config.toml
n_mels = 40
codebook_size = 1024
residual_init = "scaled_by_depth"
lr_schedule = "cosine"
Rows from block 2 of a small self-supervised audio encoder (BEST-RQ), named by matrix and row number. Rows with one number belong to one channel. Each number is 200 + 20 x the weight over its row's rms, rounded and kept within 0 to 999. All counts start at 0.
After each channel's rows are labels from the 100 clips, of 14976, where the channel reaches its highest value: "lies over" is the class under the peak. Only what is clearly more common there than usual is listed. The data: synthesised sound scenes: up to three everyday sounds over a background.
# convs0: first width-5 conv, stride 2 (model.blocks.2.convs.0.weight, 144x96x5, each kernel summed), inputs 0-95
# convs1: second width-5 conv (model.blocks.2.convs.1.weight, 144x144x5, transposed, each kernel summed), outputs 0-71

convs0.127,201,181,207,207,173,201,184,220,175,175,202,161,157,196,231,191,197,167,195,198,191,216,202,187,215,210,239,227,198,228,196,173,203,207,191,214,200,218,226,203,180,175,175,181,226,200,164,195,215,196,232,216,199,237,184,209,187,196,202,188,184,231,219,187,208,180,178,181,200,206,162,212,219,180,188,190,221,203,189,191,229,182,182,194,260,206,161,202,214,189,223,179,168,217,179,197
convs1.127,239,177,178,153,216,170,242,210,227,193,204,229,216,171,220,188,240,194,205,234,201,190,191,249,238,185,197,183,201,205,212,208,238,226,170,194,166,206,201,231,201,233,202,219,220,237,203,199,200,241,211,179,174,206,202,217,207,204,208,192,193,236,221,224,186,202,227,208,189,161,204,204
lies over: phone ringing

convs0.32,189,190,209,180,218,247,187,215,183,206,208,205,244,211,199,204,207,194,206,196,224,186,190,198,214,212,202,203,199,191,203,213,231,210,191,197,189,157,203,202,208,226,198,184,215,215,197,180,209,209,207,209,169,187,258,247,182,203,196,153,202,219,215,240,175,189,168,194,185,250,236,226,159,214,178,207,198,163,222,214,191,213,209,166,208,202,213,202,187,220,212,212,184,202,191,211
convs1.32,250,184,168,187,202,196,188,178,221,203,173,215,187,185,188,211,196,206,206,198,233,169,185,206,180,196,253,185,246,206,215,200,183,187,216,134,187,214,207,190,203,173,201,170,161,199,214,169,202,196,207,204,216,158,229,177,192,195,209,180,209,166,185,187,176,218,180,195,221,143,194,185
lies over: laser zap

convs0.64,200,204,172,203,208,186,185,206,194,220,206,189,227,197,206,243,160,208,227,152,217,198,171,176,209,179,195,187,234,205,208,166,208,210,200,207,184,199,184,183,207,173,187,226,212,188,218,195,237,172,186,167,174,215,247,229,187,182,217,214,189,198,223,206,191,180,203,180,210,208,164,176,207,216,201,204,189,230,207,175,226,198,160,225,217,230,174,210,208,221,219,179,222,179,209,200
convs1.64,184,197,140,193,221,205,174,228,190,216,207,195,225,206,223,213,180,200,199,223,221,232,232,218,219,193,196,201,226,186,166,206,206,208,205,226,245,188,203,186,203,210,210,203,214,203,207,197,210,199,201,197,215,207,209,196,260,224,212,219,207,200,206,213,199,201,207,204,230,195,184,167
lies over: doorbell

convs0.119,155,224,200,199,203,191,167,231,187,208,195,210,202,175,220,231,194,181,209,206,210,173,184,217,165,202,190,222,177,207,205,218,184,187,210,162,163,219,193,207,181,189,204,195,180,197,214,203,228,208,194,184,202,198,236,207,206,203,203,185,220,177,212,228,202,210,158,198,222,217,188,219,170,173,152,229,217,222,191,223,223,196,185,228,247,169,213,186,190,205,200,213,213,240,222,213
convs1.119,159,185,191,170,192,212,218,185,222,234,251,222,210,240,197,201,197,227,188,192,194,221,215,165,208,176,160,214,196,225,187,193,217,157,190,200,182,176,207,187,187,182,187,171,200,189,200,199,163,195,218,184,185,191,195,238,192,183,204,178,221,235,192,217,160,221,157,198,223,211,191,188
lies over: phone ringing

convs0.31,164,195,144,189,209,196,183,191,202,210,227,200,204,175,187,162,210,212,209,174,215,184,203,205,187,211,219,213,208,187,212,191,174,168,172,166,229,208,190,219,207,223,187,184,190,163,223,210,184,198,208,218,153,204,207,184,172,210,216,171,219,218,183,183,219,241,177,202,194,200,205,207,190,203,234,213,185,228,234,195,169,197,193,226,213,223,206,161,190,200,197,209,170,196,169,220
convs1.31,227,203,178,171,183,209,200,213,201,197,166,170,221,222,199,207,211,211,225,207,172,198,204,171,191,231,221,158,143,213,197,203,206,173,182,194,197,218,188,185,222,196,181,219,169,213,189,188,213,168,211,252,239,218,178,200,180,190,191,231,217,192,181,189,224,217,204,199,196,206,199,186
lies over: phone ringing; siren

convs0.83,190,206,223,186,207,207,170,214,179,203,189,216,221,179,222,208,209,216,226,196,194,244,198,190,198,187,194,184,237,137,204,187,205,199,228,207,216,207,189,184,195,186,183,213,201,219,215,222,205,214,151,173,180,190,195,178,195,204,164,227,186,223,189,198,193,241,244,182,237,209,186,187,177,189,166,205,191,226,229,220,230,180,203,218,184,215,199,201,198,177,167,222,198,187,218,208
convs1.83,176,208,237,216,180,211,188,188,175,217,187,210,211,220,246,191,216,195,226,218,224,202,224,184,208,193,151,163,249,223,184,180,192,178,234,188,212,175,221,205,223,202,202,233,196,172,214,210,213,180,199,212,190,217,186,220,237,215,194,195,200,177,165,194,238,190,191,218,206,192,201,209
lies over: meowing; siren

convs0.134,207,173,174,189,206,181,187,204,198,211,239,206,231,172,185,199,190,184,169,169,220,157,180,222,210,156,171,201,203,218,187,187,219,216,212,175,183,182,223,203,241,208,179,217,229,196,221,235,212,221,169,210,192,178,187,222,173,182,196,201,204,216,196,217,175,226,186,210,212,218,171,223,178,235,205,209,159,159,208,189,201,188,191,198,219,192,198,213,190,209,195,219,184,225,180,205
convs1.134,229,206,181,189,196,223,224,171,187,191,167,224,206,226,219,193,171,219,179,208,224,206,213,245,184,200,261,172,171,252,181,202,182,188,181,159,210,196,183,214,204,181,179,203,224,182,212,204,184,176,172,209,207,176,194,180,201,209,211,179,217,175,221,210,179,189,193,182,237,178,202,190
lies over: laser zap; siren

convs0.39,205,191,171,214,248,223,219,233,195,221,167,178,196,197,218,219,212,230,172,193,213,202,181,211,176,155,191,197,186,197,202,186,200,203,195,213,196,184,177,168,177,194,235,181,209,215,205,211,197,165,227,183,197,196,212,186,204,215,238,171,194,212,249,210,218,214,172,209,200,180,237,185,201,233,215,183,220,191,195,218,213,189,183,211,190,168,197,197,234,171,188,158,213,197,196,221
convs1.39,192,213,173,172,191,198,225,209,215,234,198,151,184,178,197,199,177,220,213,188,199,171,220,186,198,214,195,211,186,216,203,198,215,188,219,226,190,164,243,216,183,195,215,188,225,179,172,181,201,210,231,192,204,194,175,191,196,181,190,218,206,213,198,208,200,227,216,214,189,194,209,172
lies over: crying baby; laser zap

convs0.40,174,151,202,220,259,214,200,205,222,213,218,235,203,215,189,203,159,210,197,205,181,216,207,194,174,203,215,216,194,176,204,211,191,203,209,225,205,207,177,205,207,184,242,206,185,196,185,228,204,175,206,201,174,203,220,202,190,177,201,208,206,187,210,229,179,175,171,211,206,184,180,191,209,180,184,206,200,159,189,202,216,192,137,188,187,215,190,139,182,177,223,189,202,219,206,200
convs1.40,218,225,186,185,212,190,222,216,195,184,209,198,195,192,225,168,193,202,219,205,206,222,235,184,185,248,215,188,196,231,217,211,219,173,185,215,196,211,217,183,174,182,192,268,210,216,188,222,165,182,182,171,176,214,183,216,219,205,193,242,193,192,220,214,236,223,215,218,176,219,201,191
lies over: hammering; laser zap

convs0.104,202,205,211,197,161,248,237,187,169,200,199,204,179,225,182,221,203,224,207,191,177,225,200,160,171,193,219,185,171,217,213,220,222,202,229,216,254,212,188,193,193,194,183,222,213,146,210,189,186,208,200,187,187,201,211,188,208,187,216,227,206,174,207,182,199,216,228,196,190,212,168,246,227,212,234,210,190,202,192,219,226,209,217,204,194,193,224,199,176,221,215,193,192,230,213,208
convs1.104,171,191,171,201,220,213,217,201,228,226,221,187,218,190,174,211,197,201,172,214,177,228,194,198,240,167,174,194,206,154,210,166,168,165,173,212,192,212,192,185,200,241,164,192,199,181,219,206,206,195,237,188,189,217,199,210,188,205,183,189,178,218,213,188,185,153,187,181,195,215,213,206
lies over: meowing; siren

convs0.137,206,175,218,194,173,202,201,186,226,204,199,208,167,223,227,230,198,202,179,200,234,214,222,174,195,230,177,239,216,188,191,149,187,187,238,190,204,239,166,208,184,235,187,236,180,189,191,200,197,176,198,172,192,185,204,189,200,177,171,180,204,208,213,231,223,176,206,179,181,208,180,206,185,161,190,198,214,194,234,196,208,195,212,221,195,218,200,231,218,194,195,208,176,207,162,216
convs1.137,221,176,194,228,196,151,148,232,183,205,184,211,209,196,187,192,196,168,205,202,231,190,165,209,235,191,215,183,213,219,226,194,209,196,222,195,222,227,203,196,178,179,195,219,168,198,189,190,208,194,242,181,226,211,227,228,222,203,175,193,193,192,212,217,179,181,183,232,150,216,205,197
lies over: phone ringing; siren

convs0.126,226,214,202,174,191,199,220,187,214,216,210,185,170,209,227,207,228,180,199,179,212,193,195,180,212,191,210,200,166,202,198,213,201,225,234,186,190,233,192,208,215,220,204,200,212,159,187,212,216,203,157,163,138,214,182,211,196,209,186,205,188,200,208,181,199,204,161,193,220,225,162,228,163,196,217,226,219,196,185,196,228,198,150,189,186,229,203,210,216,198,191,174,208,182,184,227
convs1.126,213,233,226,171,177,207,220,217,188,191,207,227,210,195,220,197,224,193,188,216,187,206,214,158,216,162,192,231,200,193,171,186,184,198,231,177,232,199,192,161,185,192,206,196,216,204,206,191,170,148,186,185,192,160,183,192,210,197,186,219,193,173,234,184,189,210,192,174,201,218,194,207
lies over: phone ringing

convs0.136,171,194,192,187,231,190,160,221,184,211,188,192,176,204,224,225,187,199,220,201,180,219,185,218,185,211,236,213,191,205,183,163,192,207,205,169,193,199,184,205,223,194,251,212,226,191,193,179,212,197,201,195,238,186,234,211,224,165,195,180,253,217,210,187,214,206,179,168,211,181,188,160,204,205,189,181,211,200,227,163,212,190,191,194,215,176,186,230,208,175,234,200,183,213,176,187
convs1.136,219,184,204,225,205,232,201,200,204,237,229,244,237,193,229,203,185,186,209,207,196,198,227,197,209,227,178,233,212,168,166,207,242,213,179,216,199,213,189,211,203,177,189,206,206,208,191,214,228,236,214,210,184,194,232,215,182,217,167,210,234,224,237,200,268,167,210,201,191,205,196,223
lies over: phone ringing

convs0.37,204,172,186,264,174,201,184,228,187,198,154,181,205,195,193,187,184,179,233,169,169,207,185,220,178,197,184,191,171,229,189,182,223,223,205,216,214,224,196,177,179,186,197,180,198,218,205,199,204,231,218,199,229,182,193,197,178,223,202,177,198,188,191,209,184,209,190,188,199,215,205,188,209,218,182,214,231,174,200,167,188,191,159,244,195,216,189,166,180,165,179,179,190,209,192,208
convs1.37,218,203,167,228,184,195,198,194,175,207,214,225,236,218,232,194,177,203,186,199,220,215,205,207,216,189,219,235,242,190,191,217,176,163,215,178,168,225,206,240,186,208,199,229,185,185,194,194,223,224,182,201,226,215,194,203,213,198,232,205,171,230,184,244,180,219,172,232,213,207,210,169
lies over: meowing

convs0.113,212,200,174,190,220,235,187,155,203,183,231,199,190,190,184,202,218,183,228,176,179,201,236,198,200,190,216,198,172,233,199,171,203,214,220,192,192,212,204,232,212,173,202,208,215,171,227,159,229,210,208,184,200,234,204,177,197,179,209,160,188,224,198,195,186,191,176,191,207,200,198,206,173,174,215,189,214,217,193,185,215,209,142,216,189,236,182,184,205,205,151,186,221,210,199,219
convs1.113,176,203,226,197,182,155,206,235,221,190,227,195,215,201,178,186,220,202,191,192,219,204,166,199,197,210,174,212,242,179,183,208,159,224,237,211,181,185,202,195,224,235,188,199,189,215,176,210,193,184,198,194,238,225,194,191,224,193,195,212,180,177,199,237,190,185,196,206,172,207,208,161
lies over: meowing

convs0.18,158,244,193,177,230,211,203,178,177,181,199,154,218,197,200,224,190,170,211,223,203,236,197,216,209,210,193,218,201,223,177,210,200,203,171,201,209,188,198,227,203,219,198,183,195,214,237,211,229,234,188,194,154,190,164,216,161,198,171,175,197,188,199,205,182,215,167,197,222,192,207,173,212,186,223,204,214,237,190,166,196,184,202,188,202,185,195,191,194,194,203,179,173,212,190,240
convs1.18,197,186,222,211,193,241,196,244,203,221,162,203,173,200,165,225,188,209,177,194,165,195,202,212,186,214,197,166,184,207,199,221,244,194,181,215,203,192,240,185,173,206,209,188,224,204,186,216,198,206,165,214,199,195,239,201,225,177,197,193,196,193,210,264,214,212,229,183,196,188,175,199
lies over: phone ringing

convs0.48,175,214,193,193,235,179,180,214,228,203,223,193,192,195,217,211,174,184,232,206,176,207,211,160,191,167,234,218,227,205,259,200,193,207,236,197,188,213,240,211,201,214,177,200,213,234,179,197,209,192,190,249,166,237,189,200,173,177,164,175,189,183,203,198,189,190,176,179,188,200,195,180,213,209,208,178,195,179,206,176,231,211,196,187,220,191,176,205,195,191,215,218,185,214,192,211
convs1.48,196,169,226,183,223,205,216,195,212,207,193,170,166,216,197,199,189,170,182,197,209,188,226,198,207,199,227,177,185,209,152,193,193,174,171,231,200,196,203,221,170,160,199,195,194,248,174,213,189,201,211,170,220,177,218,206,188,210,219,200,220,193,200,241,226,189,209,214,207,191,210,194
lies over: melody

convs0.0,205,196,167,173,208,190,175,221,204,191,214,199,172,168,200,199,207,214,177,210,187,178,206,192,189,204,237,188,202,193,202,180,221,205,221,214,188,213,244,183,195,227,177,214,204,201,189,189,199,168,234,184,184,223,262,194,203,149,195,188,221,179,175,195,186,215,162,179,193,236,206,217,210,204,214,177,214,209,167,202,218,160,229,205,209,203,190,185,191,189,219,172,240,216,192,189
convs1.0,212,163,215,190,213,177,202,193,232,225,202,201,221,234,173,207,190,183,192,214,215,180,205,183,190,236,231,187,234,221,208,239,216,212,233,187,203,203,213,176,189,210,217,208,229,186,203,204,196,213,190,195,208,218,194,180,188,185,184,200,214,185,232,174,169,180,169,213,238,230,223,192
lies over: hammering

convs0.5,173,216,204,223,230,212,166,211,213,196,184,214,188,226,203,201,199,189,234,192,183,199,167,153,199,159,193,237,206,192,206,191,202,190,219,224,202,208,170,175,178,199,218,212,193,181,243,178,212,189,195,190,180,209,211,172,231,181,207,203,202,221,210,176,207,176,213,224,250,203,186,192,201,160,184,186,205,189,222,192,197,198,206,188,214,204,175,219,210,219,176,206,187,259,201,235
convs1.5,186,175,234,173,204,199,219,122,182,186,176,228,216,218,210,194,207,185,211,191,170,216,238,179,201,169,225,224,186,202,193,197,208,239,187,199,207,176,179,213,200,204,201,178,197,191,210,211,189,197,226,208,164,195,217,225,205,202,214,215,167,203,204,205,199,175,177,202,153,217,211,172
lies over: meowing; siren

convs0.61,220,194,202,198,212,184,208,191,226,214,176,217,167,199,227,167,173,208,205,178,185,272,182,204,169,195,180,202,207,199,220,211,162,207,216,168,189,192,207,200,177,191,233,245,226,208,185,192,205,186,228,175,197,175,206,196,205,202,215,213,198,199,190,216,241,224,178,204,188,236,179,200,238,206,180,213,198,224,192,200,193,209,154,211,203,169,196,201,206,219,189,214,198,209,162,188
convs1.61,180,175,193,210,190,216,174,208,251,222,185,159,214,178,203,219,190,198,189,217,234,197,183,241,184,199,192,195,198,201,202,167,183,191,188,221,169,241,197,189,176,227,180,231,185,182,179,175,208,181,182,186,250,181,166,195,193,218,206,198,188,203,180,205,210,201,188,204,213,172,177,236
lies over: siren

convs0.68,169,157,196,233,208,221,212,195,187,224,210,185,177,204,207,210,201,223,227,199,190,215,219,201,203,210,205,181,164,179,206,197,213,223,188,187,200,230,202,219,198,213,196,220,182,195,210,168,220,212,192,190,166,246,218,206,226,212,185,170,214,216,187,169,193,186,212,183,201,222,193,174,228,249,190,198,206,190,196,174,198,223,182,167,226,185,235,154,197,184,196,175,245,189,215,206
convs1.68,179,218,243,198,202,216,218,210,178,216,218,244,232,167,184,205,205,193,201,193,165,218,203,204,158,211,188,184,187,196,212,220,197,231,189,228,185,171,213,195,207,231,244,186,220,241,218,218,222,214,227,201,187,240,173,210,184,185,212,185,200,214,192,207,185,174,196,219,175,240,210,230
lies over: meowing; siren

convs0.49,152,208,197,197,197,208,193,228,184,198,160,226,202,200,229,187,213,238,199,190,209,207,239,162,211,207,194,166,192,192,210,183,218,193,208,185,242,250,188,207,212,186,203,218,187,168,202,172,225,196,167,189,175,214,192,217,221,200,175,216,201,207,220,205,215,217,159,188,232,190,195,192,211,199,153,210,222,193,178,190,202,176,214,222,184,225,207,188,204,197,195,238,195,218,182,174
convs1.49,206,186,216,229,219,213,148,200,190,182,188,198,203,191,244,213,178,209,220,273,218,214,197,166,252,215,208,209,213,206,227,173,243,161,189,249,200,203,191,201,202,185,229,214,184,185,206,213,237,181,220,197,214,212,239,184,213,196,216,191,195,241,202,204,235,231,215,214,203,206,202,195
lies over: coin spinning

convs0.111,209,202,220,161,206,223,150,197,195,223,195,236,163,186,170,195,215,195,167,199,224,207,193,179,185,216,200,191,175,221,214,238,174,224,212,181,199,173,188,210,163,226,189,182,198,200,179,229,159,177,199,193,197,226,206,187,194,207,205,202,209,204,227,188,238,198,197,207,182,202,206,239,214,203,194,185,213,193,210,181,213,199,218,190,167,193,187,214,238,175,159,190,180,197,207,162
convs1.111,209,175,207,187,223,188,190,194,176,190,176,177,184,182,190,169,197,203,194,197,254,206,182,207,237,210,199,196,201,197,221,201,217,191,193,208,195,181,197,192,198,186,189,184,199,168,216,163,186,150,184,160,202,177,188,185,180,195,200,184,215,189,175,172,185,219,170,235,195,177,187,214
lies over: laser zap

convs0.98,196,192,196,208,213,201,183,213,201,215,192,171,216,251,207,189,242,192,224,210,193,234,207,227,221,213,227,219,162,210,216,191,188,175,215,181,191,180,212,210,207,211,184,210,178,225,197,196,209,189,209,152,220,188,205,226,168,159,176,195,223,204,196,199,187,243,166,209,185,180,197,178,200,231,208,244,212,203,203,205,236,186,182,179,219,227,165,176,186,213,195,214,180,191,193,215
convs1.98,216,190,156,218,201,215,213,196,211,197,186,183,210,204,175,164,171,177,214,178,210,225,175,200,213,169,199,170,179,170,198,204,161,195,199,201,174,224,221,169,217,179,207,175,210,174,240,176,177,179,179,180,193,202,220,168,170,211,203,190,207,197,190,199,191,194,211,207,212,183,171,224
lies over: siren

convs0.94,219,183,183,173,248,210,196,148,208,181,200,151,198,193,227,210,203,198,214,207,211,221,207,224,217,205,210,208,223,211,186,183,218,195,222,185,216,240,204,161,219,196,173,218,231,170,162,186,201,171,195,176,206,233,211,182,181,171,207,188,194,185,227,219,198,220,195,201,197,198,198,220,189,223,184,193,221,194,203,183,197,167,197,154,205,206,205,194,217,202,213,212,166,154,209,193
convs1.94,215,182,163,217,236,232,195,199,207,167,198,199,234,183,216,189,191,188,218,262,211,196,189,232,232,229,179,218,210,195,196,233,190,185,223,220,210,199,223,214,218,171,188,233,193,225,217,227,203,193,191,208,228,179,208,209,202,194,191,225,202,217,203,209,221,209,213,197,194,226,178,229
lies over: siren